Weights of a small sound classifier: arch crnn, 39062 training examples.
Rows from block 6, named by matrix and row number. Each number is 500 + 25 x the weight over its row's rms, rounded and kept within 0 to 999. All counts start at 0. Numbers have three digits each. After the name is the row's rms in percent of the matrix's.
# weight_hh_l0: GRU recurrent weights (gates r, z, n stacked) (model.rnn.3.rnn.weight_hh_l0, 768x256), inputs 128-255
weight_hh_l0.496 088:528550494482477562500525499489504520473527486505489503477483481519559497528501495497512509513514480487525498501521474470482512497479507508511510495514478457508509496525484512485486494504471528530495500503454512476514491515481501444486491494484522507515491492522513547496497458547474463533511525517494495517517490481492465507469486482453511507509511495535487495491512517520524515473490
weight_hh_l0.497 098:496502506532498467534483493504448509468503514503496493529462530474477507472521431498500480462497523469505481501478459471527470473493492491500505545537504493489512458473515493498517476474508455521548484522547488518499473500506515496509524443493504489466486507484490426487506496498508496499456506565516515488468485537464540471459511511526476513487500519498525477480466466545479481510539
weight_hh_l0.498 091:524490516473496495555521545494490446486516487522457512489539503510488515465523489452512515471522526512523474477553500455471497546499462516471515512507492516525470490484481523477493502483549494511505514496453567539511492511518457526542529483488470504516525520473516483514521513559501469443497535540485500480510542554459505513495478537481522531453555497470463456517457525500471491514489
weight_hh_l0.499 091:502486513497480499490519519517484520490481484477534533478513476522502510532497526453520459515467497526483486533528510531514468505530514493541505520456531510552491506493475492514488472535539500487531451526487466484488496479512499467519483479482489549499482494482492510565491486497473480498493536496478465450465501521494563503498494493499484505497526499487546511527466516510516523475516
weight_hh_l0.500 086:531506494503508509542503539454497495501512495527487456478496503496541479508525524480505477531488463467524519510482529442538514463508486485510419476515532506478540470511469509504520448523503503533513490474510467493469509497512501508504448461480494495494549511525492530487466479508477466487475497575492482516507482480512483507487522521492512509484507485463511497513477515536488457480469
weight_hh_l0.501 092:498494480456500488519510512498524520469492546511530494464505508478481486508455484523521501525531494501508456522524541525508489430506464522515502472492490503510457516545472480502516492489498505446569519505501505516458501518476453519476525514491540543555487504492483513499465466480515515508520522481495521508508502534542506516489542535466491501501521500544491517505481489489483490488472
weight_hh_l0.502 094:506533529471534448495539524549481508470495505501491511475500470510509532505494458480481525537496492494470524499481499518480496512479519464505515522505493480489517508470486467523527489486478478479483458479493503523569483526508472482443515463473519454503484485464514525490542523496500506536515494504494494536480518477475514508511507507483480498548481476521574533495478516471463543513451
weight_hh_l0.503 095:521530476540488495485494518517514499529508492497487525480492520473474497517505545528513517536468483503536556528485539491485475478486550506496459461474516514502495541473504490506553461549478456517515517514481477483516501448519510479463495528518504490468484484478503480478485544440542483523563489507508499479479493489509522535495502500475513542492466489502509584466488507426503492545508
weight_hh_l0.504 100:535516472477467476487491530511453487471496502512570509501433465497537527511504453556527504485460515475491488526480506506522527559492475520483525487520485478514485463507544530508532504514519523479495513532503496477493539489526526468488477537478508527461484464537489516495575494522491550481513498503474479472505512480509539528541547527492526523498461496554480503548511518519505517485508
weight_hh_l0.505 111:529448465459459489534490507521488518462460494469505476519530500491538502516497522453535489483537490512555520448483491492517506493464456531515504479477500465507507535499480434509491504501476474559503474512493500502540497485529509526484475478491509462496480506488517492480524519480516459540467516532515499526528479484479489511518500507473499490526503493501478519511442518493534461522484
weight_hh_l0.506 089:502477549492470481417536512501513482503513494497509505524542457491475504503468489512492508492505476504495507551486526523499502472504513509529511534524474485452498500496472530468485465484477524496488473518510544501485558488501484502492516494473494555535529463509530516521461511527460524497504498519504473533550450516488497542533455515517496478444485476496475514530512540504473439457488
weight_hh_l0.507 092:483494505503493533508494511491482487442443492514521517445503486496488486503516459496489502476474494515514501500478517511510511573483469437486496492486481481536465478505485496493507488474459469476479489506486516477480470525521510466444491511559487572511517551501508475521437480476485492507462526522507523499525532485512514516465456444496511498460477498490539524485477495507568502493505
weight_hh_l0.508 094:494475485483488479507496498468506468495543472489507506508486474430496486498497546513517554532502496511499530539528475483525528474501515541509487542504491517513496491455535519487501468518507486524517483470495475482522478515500479524518514506550509489452540498492517513521515486524506495472534491469468465506531520519470498486515510483477504485492493455477441474500452429499546519536495
weight_hh_l0.509 083:450541512483480517514542460508461491473462506466471517499489494468534493487536490509493517481493489506482486441521474523504474469506523537483520477522508486496485515496522541499507497495504488486564464540484511502452504494485536506501537487511505503489528507475492481504503502476527471534492494523514502490472509518505539534523465512516528540527547498516524498527462493482491506485499
weight_hh_l0.510 091:541500496460484517498509494483492522505531489490494482483489525478455476523492504506493519517495521514545496480526500532510489529530527488505520490521549493534503506466491492499499518520503465511498530489486464502567513448459459500459489488492463505489484530543492497487513502542464467541501525519513476496531511466477523483484488519497497501493503483553520540527469496475455501414489
weight_hh_l0.511 094:489458529559504505492484483463504496535494448452522513497466481498493506500505517432507532500491480495506540462505491537525524484506471500517537534501475466499447482487477484555476527456556458476471500502500511503484491486494531497510494454502511488478521451497493492489515491496536507546479504497486462508512493521495475494523482501492429507506465456538517482504499475505528528509469
weight_hh_l0.512 100:453475498483497475510533451495522507499470535503512525486505497515517508521490470511501482468510497485520528502479510492506501469449511500522480510508499500478487504495525526479477529481519535450488507535490469541492478530457530546464484470488496490497507488477499485486529519475481512541484493507466496497460480483499499494506504500498493507505485465517501506487500495480520492511478
weight_hh_l0.513 109:487488498502486477487516518513490480511507471470472508521509486499524508504492499532489458525477529442471519474486515559472496506518474496510498502468495466503491513489446532504514509493456479501524499541488492489460526530509498481493503524523488535458489485517543468520544484513515535543513530520530502535468497472522494500484520477446503475485536512488559484510488489519533512520467
weight_hh_l0.514 101:484503467531509503491519500494525503471501453503479491463484474525503501499529502487494439536541492513498512486521517468447487493521491509540469483471499507531475505535523507497499516515491514510525559539501494513504482480524490484512442539503421463515510471459509512506498507500489510510497543501477476485483517496484542472473492496505519487479506540531495527535489515503463506501507
weight_hh_l0.515 110:471480506529516479485514519522491458494483497507512470530478518520506479516526505506503465491518529482533496483504483490484515525492508460517522476488534485530488484478497493501523472444480488506459484519533519505497454542492481485514482534475477518503485499517503503498496553541481509507517475529507499450485503515525475568545485499487480481516454507484519515511478501539493520536486
weight_hh_l0.516 092:529501507513488525455480495520454475532485478454522428503535520507503496494533471506493497493500450499471504512511484519504478524495483484544501510514492469457504524481509569487481516487508504484474464478502512498469524537440484520466514450471520507498514438489502493502485497473509482470519467499498509467521538531462459501539473529465525509527471489507482516495466526480532487474468
weight_hh_l0.517 093:540509474512498528501525506554459512503523492465524476511501481485478505528523543482543497484502500481509480487500495499525473510477475483516513491469501479493513536476471463494475493486498516516488478527510476443515501498522542513485532484493502472484497457490470521559460516481515521489500539471554521428546518479458492494564490471542497522481472466483486527490521544516545477466498
weight_hh_l0.518 096:476500521511497507484512479511470495478532496523518507470504455469501461474498549514531477481476514474531491519515515528487503477526493485460486493507497490556496492485550522498469511488542489481485480541521472528464492471508507500506500466488470491475503506488509487484493513482495507553464484513487530491479475494516493527538497525544521518525469503541498506507510530524490498485511
weight_hh_l0.519 101:528533531518458473533510510509508545470505488525505508516471494493527527496500481485438506525514425444480539510493506462491512517520521487515487471481544470515482479498475498517478504513487505492457510482521540496509490486493527460483455476471463485519476504478505519505528527516524444501480498488481476480527483493512489489498522519508523512514472496488514497491516544494486432480525
weight_hh_l0.520 112:530511469520534499512494517479529513496514499485508500486481514470502518512470471518493496503524527523529448479482496521518481514515492497513533472490498489499479510512489521459485523532487485499486458520540499512498484502479527482519517482462462513496493493518496435527489539490495477526514461491485518524498490544532497481504497485541533478508489500519480535513536508536498505517518
weight_hh_l0.521 110:509471497539463480493460497495512500488481487466503507515494472470527500509487527554508462483480497527489484526505512463478520440480499502513476551479501489494517504507521514512514517475520497507482507508495493496480505506454527486510464482534508523494542468489508469448515482506499492494504488523506524479451543475499500511511523457534459479523465446504501499511516515497522429508496
weight_hh_l0.522 101:508499506477508513515458496500478514529499516492563504547540500427486472482490475507523481514514509541471542527449485519510481510525475485483463494501518508521505505531486485525524486503475480547486504529478520470475540504470483526558456477523475517492501497458521514509525509486502532541488471478482477496499499508512538534488509495493522489483520500510511481454486522528495542497465
weight_hh_l0.523 109:496518483502499518489489467527493549495492505537478484510558495522519533507497485500518576479485500474494516531509496515490496491467493510494513492516496465482515478539500485521447497496468510484525466504541529545519499508510505477499505497499496466504472520491461493530468468513492521537522500472533478537465477486479497491445513490538527470501481529484495515485501531535485509499456
weight_hh_l0.524 101:523479499527480504476491504527508529528516510538538464467501500488497504491521475496514448489522489519442527529516499536493476530522450507505504512516516497498499528542546517512522527531538466501483552505553551475518512518548519476498484585507444505492507524540488478472502499493501493486484519471514493464507488502526488473482491533501514497507514520477493506495497506501519498548510
weight_hh_l0.525 106:503530480522484484540465468492479492535458545525538492443491472519500514516490491463501497487510474532517480475457469508466523514482488533558503498489513494500528495492465496508521518504530523524486516449517526480517484534514501509441504513520457499475493465556536491532511494498528465531524505521540526498497464527537497480491471515519511508506498505452470519478511475515500507515486
weight_hh_l0.526 104:497521489488506475505460492497494490522513482504516530485495493520539501491500485525555499496472519456479547457514488488505530509484503509502481523548484548492496461507507507520497529511522491518478509504510508524526513509461462499500476483507484459499494481484500506451471535485489476488488484516500442502526534495471525520471530544514509460494469530495499509496519482494470534539498
weight_hh_l0.527 110:494499506498503479516492498473524530475474506525524496482496459489505475508509510503504510465496505504480499478504494457517523472466467508530477505503496505512469510474494510508509492495524495567527492502494541511461521513474492498478524480509473490517527494496548489469516513509461489522471526440515485530506499508514501499479478505482543461472507482497488520471477420532524505510543
weight_hh_l0.528 109:503512494555486535526496469532526513488500507494517493484492512485491501481482492496532527528488499477491497544484527518504467498500513515518522493503491501513494500485518509520512481493479481459484514517526487518499506537473462481509520519512532484497514450487511467496509491524497480509541513487504529508521476487516511486478510491442490496521511516487483530502508484552490473459488
weight_hh_l0.529 101:511499530537520467521478520489509556456500459464525474517523531499524492504493492497512519509521518496520520474491505505500506528521463501510492538495487482464510512528534491496505510514523485478498537476500476495499468567487518507504520472533512524546505497500512489494501510504520544456495522453454473496517522522503493505447459537518521513503508474496514488531502526508471479508500
weight_hh_l0.530 113:501489536549492514504474522525508488492556493478536473518491518480494501496492459509483504490546520489483515491476508503525497525482529535514502497485489532486438504494543481526529525494494501505489508517463504500501525558495485480491480507500486514527478444502520498489495524504530444518500509492487485479531553512515482484502501502506515486477465517475508497501482505530464510491484
weight_hh_l0.531 114:514491491475488490486464494545485496493535462499510506508519438515474505535520455529449545503514482488521527489524513519508513466539522474496515495504493505499513518507476515493488474470534514505511527491515499481489521511480486510471479468500550514548537488503553510495450560512507499442520459462498528516480521499504491523506479510497499512492478472510465523492463523527475495465472
weight_hh_l0.532 093:506477511532446491520509498503568510528476498502488507520476501474475504510507510504464470493514505496464564489532516533484515496491512521496506503505487512482486502474469495478514485529484491495498508516462489479526518524532515470521537516484508506496509470496466446468501502516498483515489495507469532496481495540523496491426461496478444521463493523476467478470501508519505508506477
weight_hh_l0.533 105:483549522505514480494484484493488460532483487515469477506494489510491496444471500516476532503463488498505500526514494493550495515493504517493539494519504472556478529490515494515489485479539465490486481446475499452474529465512518547512544494505477517526479486498473560493482494507510506537541495510501488495513510463513487489471556525532518521475490487504476548538494507523502526502476
weight_hh_l0.534 106:540550513483467500423527490502546507491485512518514485503539503522476508520517522473476526491476499508525514502508504488472505495502523462504500496495471480456535538504545507490484489490505491490496484494490483453549518518488485501501494498468473508482506542443534519508500521486462457494532509511498448485470475521493528554473490480469470485470494521508507515487487475483479522572522
weight_hh_l0.535 102:527481518513491523503532499503479528515509485516474473555466507509486456495469494507514515470490525477491496468506487483514459496542509523509533509511463539470510471503486518509478531489498482523479477484500478519523487469458467477520471528504469502528496474509495487517498547565485545509526450496490498474493525496527516520509501538540534522548511512510466481520515479506487538483478
weight_hh_l0.536 108:535580521508557498527468506458494535493545497513458518479466451507473505537522478527522504522504484511474523512474500477499462501518480494515502444496528506514504519507483485500479504502482479511490533476527502487483503513507500505471534488466483546494509508537482515460473464505503491521518480502507475526506462493485499509526449473493459495482537498467461483523503502497486473510459
weight_hh_l0.537 107:514458487527507521532519519507458535482519534476521476536477497504498502558521501511550538509518520488504517536509515480489489512460468483477521514553507506533485498531505508494500482526495486494469475486477502527490491503523478492508521501493472486511493506515507532491505506504487499501518510478523503506453498553499511472498523509538510506483494530513490489485516504540489520525502
weight_hh_l0.538 103:512490495520511509502495534486557499465497509502504476470466443473498467478514520493476541529484494516478496511498540500492484430470483483480487470521503547486530537522489550545482512523523484514508516494499489463488481498473497486489505560476506488500519481488528518502537490507495492485482551516484495467480506496467529519521494497501440453536548464480491497460490516529485484491496
weight_hh_l0.539 099:478492484518515496481497498528484497478464494500519507479502479519489487497520556485503511482510493518498496478504493496487506493459472491474526499475486471514509525478477442471495492490472485493477513450528485512433482523537527528521482529491578505503497527499570480486512549437455503491498476513512484541528509502516515524497472494487497526496491521525488511490492467518496493503506
weight_hh_l0.540 107:503523507517479493481522509484512487502512502517469515521482516469484494547477464520503472522465484517474503524510489486523481526495527519518477486511512501497492501515516501550489485519469457455516510509477504503511548498504469484486471508456497517523553498492523537463508514486532515494527478473509510514452473474529509487485523478504511483480512507478506475511533467509487517505494
weight_hh_l0.541 108:531484507543472514517449507476542469534509515499513541535511473470528506465501507491510484475525513493516477490548477467494515473471472481519481477521497501479469496521494528474503513530506452475508503496501489482520510520456488530556498534462530514529490495486537541521501502531518509458530486503491513490497468507532519487527488445494499499505511498511467538529523466502484528485484
weight_hh_l0.542 102:512509516507527505499524437505487485491519518532476511550469484481467489527503527525493481489531508516465516489504491476514502484502539488472491493492520460500519517476538481468517510474510524473509472500472514473482491509499495497453474475490485477526482493487496447507514476527492495498559527536541506495520516482486554475487471471491455495542489542499523502492493501491512473498523
weight_hh_l0.543 105:530534557559534499494471489507495538508530503498488537506512475512505482529521486479500496465514541544522504509497534473455501520524457454519527514509505491497485491486498498489511556516550500406484512474489482524496537473469526540513525537500514558512509498490460496507500524465527524535476495480484467499486511510481525556534500504488477474503465531482486500500490500515533531492526
weight_hh_l0.544 107:546478487516527487507495485520505505471511486462521511523470519524524494523492538487498496434519455516471472488477514498498548487508480448492498494494493518515484518481480506488512472503451496487507469474511499494517526473483491507457481444485470528495480461512502500534508480501503488502544465474479498518479522494534494537503499480540508528482494535475490493492479493508484480529508
weight_hh_l0.545 100:516482489486472512494482516488502500490476478533524506477526492509529539497463471501495503517522527482496528534501460505518449514507456502524514496533472520553498503493534546465499534476529556524481504472509496525461510511511517465517463532503477486501508493501481463498514476501506482480502476470511509475510498511516536482545496489477508523531481488512492489525539466491483505528483
weight_hh_l0.546 109:518460505510499481521484526477520535508513491488492464465492504501515507528497514526516525492509470499558519515474497527509501478508509511468541500519460525522491477507480486557495496502478496454466492524519523511448475520482474480495517543476497482475502530503515492496537466520535525514548519482469533528464517461488497457521505458463498482529489482508502516491507493537469505529480
weight_hh_l0.547 101:500493506511500478471512505530526467476488499471489513515526517484473506516456499516469500491468535488505552472499508483548475565450490536534515503453491461516506480527527494489489491498488495496495517514484497487476522492487466552496526515511480433501511523479504513481492524533526518525513481529503479469497479457515528507424504502449514535504519520467472503494496509516512493524465
weight_hh_l0.548 104:486492497507483536491533508498507476483461502517515509492495517487441512502506507467483528480536514499484477476520490494507482516532498506511521482462464530543503554491470566486493523481496502474514523496501488495509549510501455487477472473500513543458493493519499487491491483473507505499542510473470525513495504442494512502512478468514495540487496518495535517477471487487463505524439
weight_hh_l0.549 096:491440522511498491510532490455500460500526528542533513534528482512507474521476517489467477489482514472552485478502490469514507450526519479495507506455497478534479533510498532486533529519505458500505493495511530479509513537513508430505477519505488495544526479533504483482493519488488496534495484518452493491505489545505489475491504521537498484526491508508503494468493517471526470478497
weight_hh_l0.550 103:506501512501519506514518496461542510554513505510507501485522556484491524496529496518458562472517508535477500524539530499505510481473522515524521492439484495552535495492515486505505549498526523518502492497500457523532511471468523508479453490505524527468491504504462509436491529474469501471467507510503444527491513491494505505506477509488566502497478479513526478487473497482520500535507
weight_hh_l0.551 102:500516511505525510492480535503502511488509486475496516511510473514528496468498478488485548478494483494484498521542501533518522463478547514527497528499504498538531491520527511494531525466488494526519513533484531495521484469486531487495493506499503548506492494495484520525448502489517494448502496520500539467475504497538503492493469498490498492506498545470510522486511508499485503531491
weight_hh_l0.552 106:489523502563552506497496497475504501507518515501516520503490496520548520496530509486485478513516498532507508514471494501472498510495518524488500475516523501537527502542464503486486495514474484468468496484498525492497527484498499519495508504530537494499535483503471499531438503469543482526495478463486495516492524512459521498515468549544484523482467485489528513462531505505507461484500
weight_hh_l0.553 109:508512525458496467528515505532502538520531490499489508504462484470471450421477492470464491504528502508473522498516493452492529511500549502476479507493531509478493455497510478499528497475499522491508488548501520486516525520471475522508442543502509440522495524472504515498503502509468522486555511480493485486503492456483454527497482470506483526519494459482503548514504495487477519504458
weight_hh_l0.554 103:508482502484490514505533503486486520492502526494480489485489464505545496493513444485492415471499485533498516448524487486522431478512505443479461488497469490507502471493497491508509489502516523484469532484592551495504523470490512529490492460465464475505516523521468498503512514496466493472510516504502520506526526454522529489518480521482496499500495494496510513488435488463538521475481
weight_hh_l0.555 099:457504453540490516513537454518486497467498494485500493439500488494540502533497507513479561514501520510464489513534488474519452517477503506517481519526485545431510501512495537497490511473525527492501504502508498556509498522511482486510520516467506546529508508490483494550523513475483476486517440482496480509477508505510505510513438510505481485512544479514528500472464508503463495540493
weight_hh_l0.556 103:517504520554507502490479488508437526492502494525497483527458505531509498553522482471533516528499471480449521460509479541502487519476486444505504477521514508504528500513476524515442514498522519483528505487487460514521480475492525508509480521516545519541494465481504471491511477502515506504540506468514500496472544510535499488494506494492509490472506538538498529503476517510488513474488
weight_hh_l0.557 109:452514483492469491487499487535490471528473495480463564482509526468472482461524477502555505498486506483527490478529484491479498528442484499486470495461535503534523510512500500445506477494505514509476493494522524472519485530521527495547528472487505500494490523498506521473465474488476515498497493486509495502533558501463496556501509505506496488530514465513485482458534527471500501500495
weight_hh_l0.558 111:505570506508494530536525498477491504486501545469520545481509504505499519514543453498484452507516531464472506513472504523535471526493492501484512486502510515468525456488499508475531492460493534510498500502488452510514471525521515471494504512504511483502460459480506481485464491516506509489505484500502503495497503477470520503508502478504488554519522505505500460504496524458487482484495
weight_hh_l0.559 108:523478504508509502512490520523511473500511484497463509499497497531510524495478477501519504484534514516498485503496508518498494492505495518569466517551479464510511528491520498487501495490495516495476522529527476493497465504508493522475517487516562531482539527465471468522499534482525526511530524524519500520507509527480457511555457572531476493526483480535475512518509456492487494511522
weight_hh_l0.560 112:463500496498459496547491498487484511439474504497509478526505536498501505525522505503516487496504499469496520502541499515456552492524493475512452516494531511523528482512472507496499502491501496475449494496512492500516469462518482473484516536476505492483485501556496527463487529527549501519487530500519522507542502483499489541515485485501495500515454520482487480540485477466494507512508
weight_hh_l0.561 106:479437514499494455494520528529469490498472493510483498535457487506485475517508522533473447522465474490507452540519518505452495541538475507468506487519511490522485490518497492503479512503507506453433491482495539525468517534496491497476482544510500528491498469545488508512513496544489492479482496499480495477459533501470518511480474484477456519438495467488520490492484479481525506482526
weight_hh_l0.562 111:522524474472495515508491470485522488480490538500515497497480481515500477497489518566480476502526513496473468495514486438455498476479463550471481498490506480524483481512520525501498475482502473524499471528448497511515488505496481482513498501487494516528512493546504506451510514493489496492446486519541494513511525510511481489555550501511486523474506514507471476494486524465524482480530
weight_hh_l0.563 106:503494522470481517529506464533512466519487463483502548514488511521494477471491466490479524518515537525491490474503506483501471528469493499493508496507470476513545472447484501487504494469552506478474502516506480513508485510520489526506524521479476481527524547493468511480520514515479485470500473542504522491477478487483502496472459531509484464529518496483526463521500524457488477548480
weight_hh_l0.564 108:493539514544493510518543488492528493506499460485455502505489530497499444453479481484523517494455543507492521434484502498492522499494513512525463503501486483465478491493502508542486487550477531500494532505525500494476498520528499484514507537518519496514549484497532546534499532476511496465497485523489488511501511531509508530505477492522466496541527517510447502514522566497490508495501
weight_hh_l0.565 118:476467486544499507482487493518471488533501504475479543503502496502487506473492489477522529524520475491526468521516464518566470521493502515485509498517490538503515544486517469512526508522501442482515478492464485518525498500495508493498511448477517515518486528525506500481485513478483527513492474518495541473492507476500512497488537539498499483487507512475520494492500460533495469540454
weight_hh_l0.566 096:521486529497531498478481511525533480511498522522546501509510521523464525486497463486493528507497515499505471503499511472520495528505537472553515544481490492500540474495485511472486512493493490477482519498483503481500514508484466494493488482495491458512460514500454442524486492481489438524500454472457496503513460484490459516461505466491532516505511489515495475519431448511524475494466
weight_hh_l0.567 098:491486498455508497509482490520499465520471525484506486499504485490492487485481542521532458494474485492527526511506468507413483522503511512484488543484504537475509564500520496493486493492501516503508506534545523552518469474465541513437524514479511506495536506471519514488502474505481509537467464536495472509494504539497532521507514489519461497509530522485511519528501471470487492503473
weight_hh_l0.568 106:524496509529484509481476519498445496493474509487501520496513488487491511463479476493512511488471503522501490521523499482505477508508462458487483492562492525502472514518493475513480485484498496523475530482498487473528515508495511500501486514513494488503480461472497533506466478518540493480508498476429488521505471490489541485522504550462474521495470482477505504489530490461471501508493
weight_hh_l0.569 109:489516488491448478435517469536519485470531497514463511514498478508522532494536561473524466508501500514548499489521484492495497489503529500505507483435522470490485539525493511526493533507517509480497496516505541515525526496477510508526524488563495500503508497531526513457523525517507508461496529490509478471495484486523510529523459513467493523529489568472512522478514486492489529519513
weight_hh_l0.570 104:514495495482504529507470501569518436479463514529476542549502510510504535520459480482527506500480505488501471494526498544497482518510526521429479512477515520522483503498496481504507477474535494482531450506459503516523497493531514501506487514476525501520455525500512539542487558479540500507511515478503505490509505521527519505516530498495528508500515495484479516492503484471541531520502
weight_hh_l0.571 109:524495528530526492532502504527504470513506498529480531510482484528506521501527500545501476472535509530468486502475482500536509530514510529505493506506516457487527526483484500518494511480475486522472513514511505476493505469502547533521494507481503495531504481489514453511513461494483464503472484509492503491469528485506519504523497505527504528509473526504514501506479493503511497432470
weight_hh_l0.572 116:484526523512454482543489514521517468492486529466530519474464493476503508477518498495466515492478522495501493540510470506509517506508526490494463514506457476523499554489479490471541535523485489545519494523538553496482497538504498495497464531483490516491505496472521505511515487515494498480486473488516515547484471459536460468471475528476489509523497497443497487451497540487490464495479
weight_hh_l0.573 101:463501550493537468536467495511504503485540501547544488521482473528484460508521507466504494522467489505507468482492487500535522508505495497447454502471492503524523469505501517486498526474450470480454480504496505528512482541517516501499484512489482530508502495491463547539469488524478488520512512510525491547507491515474512507516505455488522523545507499485521500481460467496515492475484
weight_hh_l0.574 107:499490528478508501512517533469495486485470492520480516492489509494503483508497536483480503496523466504524464472485485479494472494529479485467484507527479503478513481513524443486507517482452506483547500498486528492534498516508515497498491532490498554499444476466504573519542506505500474492474485496494493500517518517492514523531534496484472520488485495495504507517461558498490509511518
weight_hh_l0.575 097:501511488525519487453471490558493529531520523517524535456517495516481500504515479460502526492525490498504486551518485535499509507499511518515518459487523504475522475500491477518514496512486482509481500477483540449563510500472491489537490526528505558523497476466488502465492506477521531494498492501516513501534511482425505516507528530486490500509510481482473494482486526462491486446526
weight_hh_l0.576 109:506519452506509473516525494508502537400523491477501499496495514530469483469496501523469531504500473494464524475494519467493520528513487480504477499572506495506517473501506505492488496488450486515476482530517524464499489501496496531505472540522501496526473512483517538530469530499485477506470497524495488518500502497505507453499495553527533482520496482534516476491480473518529480476496
weight_hh_l0.577 108:496485512507514510505526484526527489503487490514475473488486479515490452495526460459467506474494513503454475503509523528497540485505494458475527492518513542514496514499471500515439506533467512493489498482511487506487509516512512523533502494476495531495505519505521508514505518529527503488492497502504465534504490550483525441511493503513573478493490490482545510474508474493511507511500
weight_hh_l0.578 101:520531480533502481546497514496480498508493510481478490520487474527532504448516484531523502501491468479536493519502462501473502498516509491482512525527486525483484510487498488472496514511489489456513482483523524479491496517496480506463442497489484550508509520495531501545529452475503504475532515492492451495510511465524472483513460497467461503490509513470516510526484570543517429460492
weight_hh_l0.579 113:479474485515504511500477457533460467486523516498496529517474510522479517489521479509498474526504452489488523519487510476486510488497465528521471482500497511463515503473487521505518476553484493485496466486525487463502480537507518468481484481504521517527520520503443497530505514515538492512477497538473473486485466503476480507540483458503480486480490488518489523506520487477484491471487
weight_hh_l0.580 106:547505499464515515510500514505515511513477524507483503511526508540496473468500489538502510500522471497528514478483509493486501496466440455479551474495489551528510531503502482467533484454470470548502505476477514491479483526503507513488524510550482498435508510507504458515474477513534474518483478503462520507519522463520481486527522501491485505501500504503504501501527491489474516459520
weight_hh_l0.581 103:490475484480512518476519493540510484498474484508506499464495484482504521509452496509526521481506534482466535526498493466493491494476529510501509497525489490514488479484507428487490505530500524460520478529536445494510483497538502479505495483516495480469495517514479521524495489504535496484549498497488534449518480508539503474511516529548501515523474517476469501493545494474460507478477
weight_hh_l0.582 115:498490514470499469517519533503494525466465502462501514512464502534504524484461481498484476521486525492524504456458512508486479523500465508510467519477494532506491520507483488506501490556466497490487526495516502466428511515473509497496522508527496466521545473534520530515510493499484500519448491508493508495489505522492444488501517505518511533517483492505493489469517484481508504483533
weight_hh_l0.583 109:486534470490515554470518478461514523519509514506467512491499508491518461504509498466533487494463475508453475503476501456513483488489523465480487513479485494499481477495515472506465528457518521500510491552468561518517486480504506542465495515485499503517481516494499486526508461513517475502493513501485512508511498481478516456506502492480530494522489510515524511489511476517519490499501
weight_hh_l0.584 114:510480512567489498489471508447515546499510488521461510536518496501473496496508509516491492501455481511486517491486504492487487508509482492510497518466507506505550484504500493495500508534503522516501518489519564478444484495520520499472536469480512516476518497499501485490486459502496520487515504467515506474494467482512503539531517479465483492514499528488498509522479518481515513497516
weight_hh_l0.585 104:497479496498510480509464505527495513549502497509558488489514478456544504473517477493485466476509503493490462506480503506467501452479531496477516518478508493471484523537497484474491540538530481507501530485504555524538469504534498501505514492485507488516486481493507482463525455499511503542511468475478515478513494498511496521537490448480500473511520493527515500508493501493516491473478
weight_hh_l0.586 114:485548513515508497489523519465533522474510481523486501488488524477494481478495493504499502502493483512527436509516532481446531466525500523482515530500463480502476463518500466486537459488477515525487497521519509523525491491513502480506506515508460478499538511521497475513509485537485515514477502504497507496484518518505516472517502476478473542520508496448470494464482427520497476535508
weight_hh_l0.587 117:477481503480524506487504511463511513497476486464536514486515517485499478538501493495497473503444470508536486495516515487509525461515459487483514462486498547499506558529502494493498478508516525493535524471509488496516543498480536504482524484496485513468508500498485471486545544504527539478486503464497495506490529491528483482488497492496544508502492543477501484502496494491508505490493
weight_hh_l0.588 116:492521489435484521528455467503477476490539490476493509506509495503518486515537501480482534519518498500521511513494485533515510500485450545506522460508550447514482489459507480498498459526486496482530469505491486498494545511500540501504495536519495516471506537498508533463502497494448481490484518504493500503515521483479500487499494525512487455497479500478494507512489452480488552537538
weight_hh_l0.589 111:512514492517489448516483493502488478527475505547485496521506467485504483485541512515488516531449500475512496515464500508422500491478465520529474486541488500523472504514491501522511490533516466516517496523509533520523535537502446489520495509506516469519497526522493492496474471503511502481477500527496494487503533513481563540521523504478526537478524479457456475538557527504488499483472
weight_hh_l0.590 107:541504489513524480524531533511551511503484507513460538499523504521482476539479529537505473526501507475528471524469457503521488465517487447480493495525523501530509442470462521467487502524504521504507497496478529510476533517498487480526487480514478523519515505494486513514537488509538521511487514496517529491487536458508501512502558464572508494502497511475474482506498507484518452508479
weight_hh_l0.591 100:513528477540499495510508529509491503502499478530499521503506447481510523511510520507517527509527523473530455491499507519498487497518484474546483489514483498516523465490527508477501483468481528501477492499513488527524512497483507440565510504494483494464546534485506558468483471485465476507498489478473490483533560512470519494528468509488471504489517448516505462475484495483506507492553
weight_hh_l0.592 107:485539534504504479504473458514475491491500465478491470528506522471493478430481501536467500515507509488481505515488479515487526471491526502480533484510496466479480493504521527498514447545509543469516495486517522472492556488511512501500513504514498504485539532489493480491511531526538469488491512528492484470474519474562458493476485516464492536482491487510472486493558505493530494503478
weight_hh_l0.593 116:505501495481514460497475512512512555519466506478521486493475503512519506511530540512526554504487511486539488484530466495497528471517488482532534523492475502518488500497474505510536514531495467480465495505475525514469506487547479509500536526513535462501495491492529524507511469502521511495525506492477474474517528475510500478502535532485526476513492525501503491495498525482472482483474
weight_hh_l0.594 103:495493512548465458508483472510533488506503511511484530511515460506504478495507539498555487515523472510522485513509526512501466494530468495491514473473525506494470505517504492528516500542497470512499503495525495489509525532499514479505494520468537507474511483519496497502503470481496491485518510483503471526477479521504521518510497487539474474508503508497465455509478491485522472482540
weight_hh_l0.595 098:499516502496454508516517539552525474474503477533526553505479464497575507544491532512506494501481493506485473509517465505483486511454467505490487478492481462505526498501486523466540503491520494493468509482456457489492494503526518547495467533515483543493536499491481475504513483494455527507488475498488541537510479496486504480503488473509519501515508510471524475485572536499457488481506
weight_hh_l0.596 106:535495491496526492525515487502496497454492518538494496506523500558534511492468510469455462525511481503476495495535502481431483464487499482520488473500499498496518497490516472527516492530460504508513517482513517481508514518518521508473512459495509522503502474458501520457472497518516498487485527461514499538507486491469494489495509480542508479527474532498532514508503510504504504459490
weight_hh_l0.597 107:498528457507475491522550479506519518507478523534501484483505472466531474515528518465501529469502512467438506507520510533466495514496486512477517479450475474485476490519469462506483520497461545516486503506539504508477470493520479514495511494489494458499489518495490489513534512512504519444498497508510495453523516512499495501471469485472510517558462466490533480521512508518521531518491
weight_hh_l0.598 098:527513526547469486522512481467490488488461511510459505522477502489501504505552517473529503501540464541479491467545487511521474509532500512471540532456477463500476492514493543497496506481490496455475486461491514479495510485476572477498480505523501498538466484481524495456520517514489485539521494482489502526528530458486507482517500504514503503505517429523481514513555512464532526537486
weight_hh_l0.599 108:530515504526492492481530530518508487501489486451478500524501516452483487558496503520508481512521530484496483512494497506450466501492510498482525548463542471452532485531499508502515499525489517511473537492516492468493515464516467460501519498469469490474505518488531514446495511534506542515530511456477465518486499493517502525531514502516489530451477514524496515503515484497501457487480
weight_hh_l0.600 110:532527522535524503464512503485491515500488536495500511505528474501502449497499489513507513482514520531516488510478481493531494540497469499504484464471455504519505495519484538518515530491483492482470491509495492501542487493537462472518470505476502507530533465518507535521478494468500535497526490503473459527513500480490454500485519487527530492522487528483496477484503524488503488545487
weight_hh_l0.601 115:488479530478468463469494525546511488507545487528486529503522528499494507531470440503480579533534506487472477484506516497507492496502497512512512477475518503488499455491454467514489497523471490521455478462521507528460480492527524509490502480523545507514455538507527508536471457495524518533487478507489512491500447514529509441495486529512482497526548467508499496519510507526476517497512